Rows from block 5, named by matrix and row number. Rows with one number belong to one attention dimension. Each number is 128 + 24 x the weight over its row's rms, rounded and kept within 0 to 255. All counts start at 0. After the name is the row's rms in percent of the matrix's.
# v: attention query, key and value (stacked) (model.blocks.5.attn.qkv.weight, 576x192, the v third), inputs 0-191
# proj: attention output (model.blocks.5.attn.proj.weight, 192x192, transposed), outputs 0-191
v.182 099 [173  82 129 139 115  97 146 181 148  87 190 123  83 116 125 134  94 135 158 139  98 116  90 136 162 108 110 150 103 144 108 131 132  75 141 116 114 113 148 140 138 146 103  94 152 177 160 148 129 157 134 118 125 133 119 136 112 144 144 154  89 127 122  83 150 169 156 167 142  91 153 106 139  96 103 165 101 152 128 118 115 153 121 155 139 143 111 106 151 166 133 134 121 134 137 102  83 110 155 112 132 144 146 139  96 158 185 134 174 165 128  82  87  99 139 156 138 147  82 134 122 125 144 111 125 106 124 146 158 120 116 174 135 138 112 113 121 129  98  93 149 105 116 156 118  87  84  91 114 126 126 128 112 114 109 156 170 115 122 125 152 118 134 136 124 144 143 127 156 123  97 152 128 123 124 117 121 156 151 136 170 139 113 154 120 169 114 167 122 133 117 110]
proj.182 098 [ 51 145 119 151 117 144 123 136 101 152  49 131 158 129  99 158 110 139 127 143 119 167 129  91 119 153 120 145 185 135 128 139 128 164 102 126 117  78 101 155 109 107  91 102 104 130 124  73  99 110 112 157 112 164 141 110 116  89 133 153 187 159 156 178 123 137 149 126 107 175 135 129 137 149 159 133 142 137 115 109 143 141 137 136 155 151 130 114 105 103 149 140 111 121 152 131 112 122 124 160 132 150 139 160 115 110 152 124 119 114 105 121 107 144  90 123 120 115 133 121 147 108 126 150 107 141 130  93 129 181 194  64 135  85 137 159 123 108 171 154 122 154 128 125 115 149 149 141 153 158 142 117 140 144 125  95 104 116 121 145 120 139  99 121 110 131 141 138 160 146 162 131 130 166 149 151 101 100 105 127 155 131 121 135 119 111 156 143 149 135 164 163]
v.183 093 [102 160 124 137 181 127 144 112  94 119 103 113  93 121 132 123 112 136 139 133 143  90 125 146 133 145 156 142 125  75 129 134 123 140 154 173 127  93 110 131 125 167 134 138 158 121 163 177  89 119 157 161 109  83 131 136 147 172 100 141  75  88 100 189 145 131 141 132 131 161 120 117  92 142  89 153 141 111 121 127 150  86 146 142  90 128  89 111 147 136 171  89 145 167 156  99 120 148 139 126 128 116  91 161 129 136 147 133 135 156 134  92 110  91 141  92 132  95 174  98 158  94 121 109 147 133  89 128 118 116 114 153 167 149 112 141 124 101 155 156 120 132 126 146 121 158 169 139 126 144 147 118 134 140 104 148 107 118  79 119 106 142 127 108  95 147 159  72 116 135 135 120 114 129 129 120  99 115 112 106 152 110 152  87 152 152 100 119 103  94 121 107]
proj.183 095 [124  83 157 124 140  93 125 199 117 141 167  99 129 142 163 110 169 114 121 165 157 166 133  77 111 140 137 123 110 160 110  68 136 117 131 144  96 138 131 125 107 119 170 116  86 155 133 118 133 158 112  96 119 134 139 170 118 118 124 122 107 104 170 128 132 117 110  89 131 122 110  70 106 121  98  96 124 140 132 111  83 155 126 127 148 118 149 131 118 136 126 130 132 125 132 148 111 158 131 133 117  93 175 170  98 155 146  99 121 134 124 136 143 165 123 117 120 125 137 133 170 103 156 141 166 156 122 146 121  92 146 122  96 122 121 115 141 123 150 103 131 132 175  73 108 113 125 142 149  72  94 126 111 128 186 106  92 108 122 106  98 144 143 110 144 142 144 123 158 147 150 159 135 118 125 139 150 104 183 127 111 144  94 122 132 115 128 118 165 173  91  95]
v.184 096 [135 119 102 106 169 140 146  70 107 109 128 160 148 190 155 128 101 136 130 122 117 132  86 119  97 137 127 124 120 142 103 130 116 129 145  70 171 133 145 142  95 135 176 124 114 138 153 164 143 120  94 129  98 153 127 114  96 133 113 107 153 184 132 177 142 108 129 121  93 125 142 139 183 144 143 143 129 144 134 147 137 153 150 119 111 125 113 143 133  87 112 148 100 148 139  94 135 109 135 132 111 128 121  58 111  87 104 136 109 119  97 131  92 112 133 102 108 113 136 136 154 170 167 112 107 144 170 164 146 133 130 174 103 164 144 124 170 128 141 102 104 171 123 139  99 138 145 125 150 155 104 121 146 162 125 109 155 120 112 146 131 148 110 116 165 142 156 100 124 195 149 119  93 164 139 151  80 102 159 150 114 131  97 127 142 144 143 143 134 116 124 138]
proj.184 096 [121 105  99 139 183 139 119 159 151 165 144 130 124 108 111 150 136 137 108 128 133 140 132 108 109 114  99 156 118 120 142  95 131 141 165 143 142 117 150 187  84  96 159 100 117 149 152 172 127 163 135 103 132 126 117 145 110 152 158 116 104 106 165 144 123 125 124 144 124  94 115 128 125 172 111 127  99 136 122  81 140 105 156 168  78 100 118 114 121 135 173 134 145  86 163 120  96 121 134  83 106 141 165 164 163 127 145  97 168 130 173 154 133 101 127 114 137 142  99 159 122  99 105 150 157 110 129 115 114 110  94 146 147 105 146 136 101 145  93 112 137  89 124 115 151 146 147 109 126  80 150  94 128  82 104 156 149 113 110  86  83  90 134  98  80 161 133 123  81 136  91 116 142 123 109 148 128 168 103 139 131 147 133 103 114 152 149 118 119 134 152 121]
v.185 089 [137 139 136 168 151 139 141  96 152 142 128 130 115 123 167 126 122 141 150 123 115 145  75 138 109  93 116  95 117 108 108 120  93 100 141 124  99 122 137  85 106 119  86 159 141 138 146  84 157 119 181 119 128 118  98  87 108 116 133 136 132 124 145 125 127 175 102 119 108 117  92 135  75 137 110 109 183  90 119 137 151 131 140 124 144 168 113 117 162 135 126 121 125  99 120  93 144 157 111 120 144 135 138 119 144 146  84  94 161 142 171 140 137 142 135 125 171 154 128 133  95 134 146  87 102 155 107 153  84 138 132 107 148 114 146  92 180 169 167 108 109 125 142 134 121 124 127 102 119 140  98 112 115 162 134 132  96 104 139 133  95 157  82 106 125 107 109 151 140 112 181 139 135 170 169 120  90  97 176 127 113  83 120 153 161 135 135 156 140 119 163  99]
proj.185 086 [158  63 123 127 122 183  99 153 129 103 113 106 136 136 129 125 126 111 135 141 136  94 112 162 152 145 128 138 138 143 167 127 158 191 117  79 139 146 148 114  76 145 159 102 137 143 115 168 141 118  94 119 123 146 138 134 115  93 126  81 100 117 143 135 138  65 130 168 130 135 143 153 121 127 112 124 108 144 157 126 148 117 111  93 110 143 109 166 161 147 181  93 134 137 139 151 110 176 118 186 125 123 134 112 148 118 144 138 106 106  98 121 132 114  89 141 153 166 145 114 146 111 108 164 131 111 124 149 156 113 124  97 158 100  93 116 118 144 135 106 127 122 144  90 122 152 116 131 192 100 158 130 164 118 170 123  70 156 160 144 125 105 102 142 171 159 122 122 107 104 121 139 158  88  82 139 130 146 116 153 126 122 141 118 133 117 138 131 102 137 133 134]
v.186 098 [128 126 108 128  94 162 186 117 129 116 103 102 145 152 130 117 140 103 104 153  77 112 129 137 162 142 123 141 127 182 108 144 129 127 122 122 138 136 159 164 134 111 161 123 152 111 136 151 104 109 137  96 154 120 136 138 147 165  86 113 126 137 134 149 124 105 144 155 117 118 124  98 141 128 116 122 109 135 106  85 103  92 178 135 123  61 137 176  99 152 160 145 111  99 104 110  75 103 106 114 161 126 134 168 116 111  99 136 147 130  67 132 147 150  89 137 118  85  90 127 140 111 143 164  76 141 113 115 110 105 156 120 174 136 159 111 138 154  94 144 119 130 114 128 122  85  84 115 112  88 106 144 113 129 149 142 133 141 129 156 117 121 191 124 117 127 129 125  95 109 137 114  87 130 105 139 131 138 110 131 138 132 118  95 105  80 118  99 157 141  88  90]
proj.186 097 [111 127 119 102 128  90 119 137 161 163 119 147 100 122 132 145 165 141 145 178 135 184 122 166 123  68 130 109  85 134 138 107 106  96  94 158 121  84 109 120 144 135 102 133 103 142 109 127 107 131 136 142 131 155 105 105 110 144 106 116 131 113 107 147 130 148 135 124  94  62 107 141 146 135 118 172 152 162 121 122 154 133  79 123 153 176 126 127 122  90 120 137 119 118 108 138 129 173 138 130  94 175 109 119  86 134 106 114  89  90 157 125 136 100 137 166 141 135 120 156 130 121 139 118 132  83 147 125 145 137 121 166 121 121 107 109  91 138  91  88 114 135 138 151 122 111 106 109 167 180 130 144 139 103  98 178 134 137 117 119 140 127 107 117 108 117 155 124  94 135  98 162 153 145 172 145 101  96 146 109 102  99  79 155 118 154 128 114  74 128 135 154]
v.187 089 [121 166 128 136 153 116 129 125  93 124 125 140 147 125 146 117 112 158 157 153 143 124 125 134 128 110 124 107 133 122  82  93 109 132  98  97 129 163 137 168 130  95 107 123 148 131 131 105  72  92 121 135 156  79 134 104 147  78 138 155 166 138 125 130 182 121 147 158 119 141 111 162 140 119 144 158 161  66 158 174 143 148  96 133 135 162 141 131 146  90 133 171 133 130 104 112 144 131 145 120 107  84  90 138 143 111 152 141 140 107  89 131 124 140 135 150 117  95 147 122 152 102 134 134 154 118 136 134 114 147 142 138 189 153 133 176  81 100 141  88  74 150 105 109 134 156 168 132 105  97 154 136 113 126 134 134 125  99 110 129  81 123  91 102 130  84 141 108 139  91  97 150 133 143 150 153 105 142 165 170 145 145  83 121 104 137 123 126 139 137 152 150]
proj.187 095 [156 140 133 153 111 144 145 133 157 129 142 155 151 163 156 150  97 148 130  98  95 154 153 118 146 114  86 112 149  67 140 109 135  88 156 103 119  92 107 114 126 135 132 108 122 122 134 129 127 118 142 130 116 123 140 217 137 142 104 154 110  87 127  99 112 152 106 169 182 122 163  92 123 111 143 100 120 129 100 144  96 117 112 136  83 100  90 117 192 141 113 138 177 135 132 136  81 158 146 121 139 144 105 138 158 141  86 141 137 124 154 145 137 105 157 113 147 129 128 128 151  86 122 137 119 146 142 121 159  86 107 129 140 135 104 103 165 114  90 132 153 161 117 141 157 122 136 163 145 112 125  79 102 113 145 156  88 120 127 114 141 162 137 149 155 112 108 127 112 150 177 106  90 124 153  79 126 121 137 132 169 121 171 128 143 101 119 114 134 130 148 141]
v.188 089 [146 107 149 105 123 138 115 137 133 147 130 133  92 144 118 161 127 135 118 173 117  89 123 148 158 115  97 111 162  70 137 112 164 142 151 127 133 144 151 117 151 105 142 121 154 143 141 135 158 152 149 152 132 136 140 137 112 179 128 143  91 179  99 153  96 123 138 130 143 128 137 172 110 191 137  97 146 126 157 147 114 129 126 113 133 140 147 134 138 153 113 124 136 150 104  79 129  98 132 134 116 134 169 189 145 127 130 174 133 118 142 148 118 146 130 143  99  96 106 142 121 141 177  86 141 125  95 149 120 154 138 147 105 146  73 137 135 126 125 144 123  77 103 153 100 127 112 173 146  98 108 101 145 122 129 179 128 103 113 125 171  88  97 124 106 171 170 111 113 106 177 135 160 134  94  91 112 140 139 127 130 128 127  65 135 148 117  77 133 143 103 138]
proj.188 087 [136 133 110 149 126 113 141 136 104 166 137 150 130 100 108 100 136 152 103 114 128 125  93  80 125 102 146 184 111 143 109  99 129 104 113  44 164  90 103 133 147 179 117 119  99 110 137 100 139 141 113  90 115  97 116 123  82 138 164  98 125 128 153 188 153 141 126 119 128 201 148  93 122 118  94 168 101  48 119 130 125 162 154 153 123 107 108 121 129 137 133 141 116  94 115 146 141 134 130 107 109 118 135 152 143 107 118 111  94 138 123 134 163 120 124 130 138 132 149 122 119 111 133 135 133 171 164 131 140 159 123 112  99 118 146 189 130  95 156 126 165 112 145 126 100 125 126 158 155 112 149 140 110 133 141 109 149 108 141 123 134 154 103 107 146 148 104 138 143 135 116 138 139 156 109 128 142 107 140 132  91  80  93 174  93 113 137 171 149 143 145 133]
v.189 095 [146 146 115 173 160 100 106 109 129 145 123 109 125 140 126 118  89 114 179 107 142  81 151 143  95 137 129  92 149 143 101 161 127 137 135 108 115 153 146 158 110 146 131 127 112 172 157 163 150 116 109 133 148 104 149 116 134 134 141 131 119 136  98 158 107  97 137 142 112 113 112  94 164 193 150 144  93 158  95  75 124 130 148 130 146  95 143 127 130  98 154 111 159 122 191 126 140 120 114 101 125 127 136 160 149 149 141 141 140 107 129 167 138 172  82 102 126 122 105  96 181 115 110 100 139 116  92 150  94  87 145 115 169 119 119 135 116 122  96 126 100 159  95 139 135  64 128  80 135 119 113 134 139 110 119 148 110 134 109 151 111 139 157 143 122 112 149 127 103 133 121 120 159 127 105 133 153 144 113 103 165 117 148 150 120 148 141 165 115 151 141  49]
proj.189 089 [ 48 130 139 115 168  77 114 141 101 123 162 120 165 131 138 140 132 131 148 111  99 156 109 176 160 130 125 130 121  95 178 117 127 107 150 151 110  97 112 160 133 122 112 121 131 145  86 127 109 137 142 131 140 122 114 135 120 171 117 132 122 132 115 141 106 146 173 163 111  76 110 177 113 177  75 157 125 109 143 142 124 131 107 112 133 162 125  76 118 158 158  81  99 134 132 144 112 116 128 137  99 149 140  84 156 165 111 113  80 137 147 149 171 123 118 149 121 116 148 130 137 129 118 116 116 160 161 128 153 103 163 129 135 128 121 119 173 114 178 136 102 163 155 110 136 115 145 166 136 143 132 119 118 162 145 119 142 153 136 114 153  98 107 132 141 112 139 160 116 124 152 111 117 116 172 147 114 119 172 143 127  98  96  89 125 154 119  69 137 155 134 145]
v.190 093 [ 93 156 100 171 115 140 143 136 111 122 133 165 120 160 161 124  95 134 134 131  85 117 180 111 114 146 107 114 140  89 139 135  95 122 123  95 103 127 124 130 133 166 117 123  91 134 135 150 133 141 124 133 128 132 146 109 145 137 105  57 140 121 147 132 151 166 137 103 139 115 150 114 129 129 129 100 151 103 163 136 151 137 140 114 140 110 127 135 125 160 122 123 130 155 150 113 120 130 193 129 115 123  98 132 186 152 125 121 124  75 123 163 120 152 106 117 136 155 143  76 107 123 118 134  83 118 136 167 104 121 110 125 108 153 129 108 119 154 197 128 140 139  97 165 115 138  91 115 133 127 119 127  52 120 117 136 128 159 170 126 154 151 145 104 144 126 138 158 104  94 137 172 146 120 109 155 137  90 138 168 136 115 108  81 118 154 123 161 145 151 197  91]
proj.190 088 [137 151 127 112 139 154 143 112 168 152 163 120 112  78 120 111 127 139 143 142  99 140 117 161 156 118 136 126 135 121 115 155 117 130  95 134 163  96 133 128 114 162 138 152 138  75 136 103 117 148 124 157 123 128 120 146 146 132 149 129 131 104 117 150  86 113 143 184 110 103  94 137 114 156 145 156 100 152 134 144  98 171 142 141 130 118 130 109  99  88 136  81 118 192 156 152 156 103  55 117 122 157 102 127  94 160 101 131 131 135 106 126  94 117 160 119 142 166 136 133 131 107  97  83 130 134 102 146 119 167 105 167 128  95 117 130 160 117 125 136 128 148 156 149 132 140 146 113 101 119 150 113 113 128 155  93 146 121  98 121  88 156 112 148  99 162 112 136 122 144 122 131 126 103 130 106 102 139 108 158 134 197 122  71 133 139 152  85 104 143 121  59]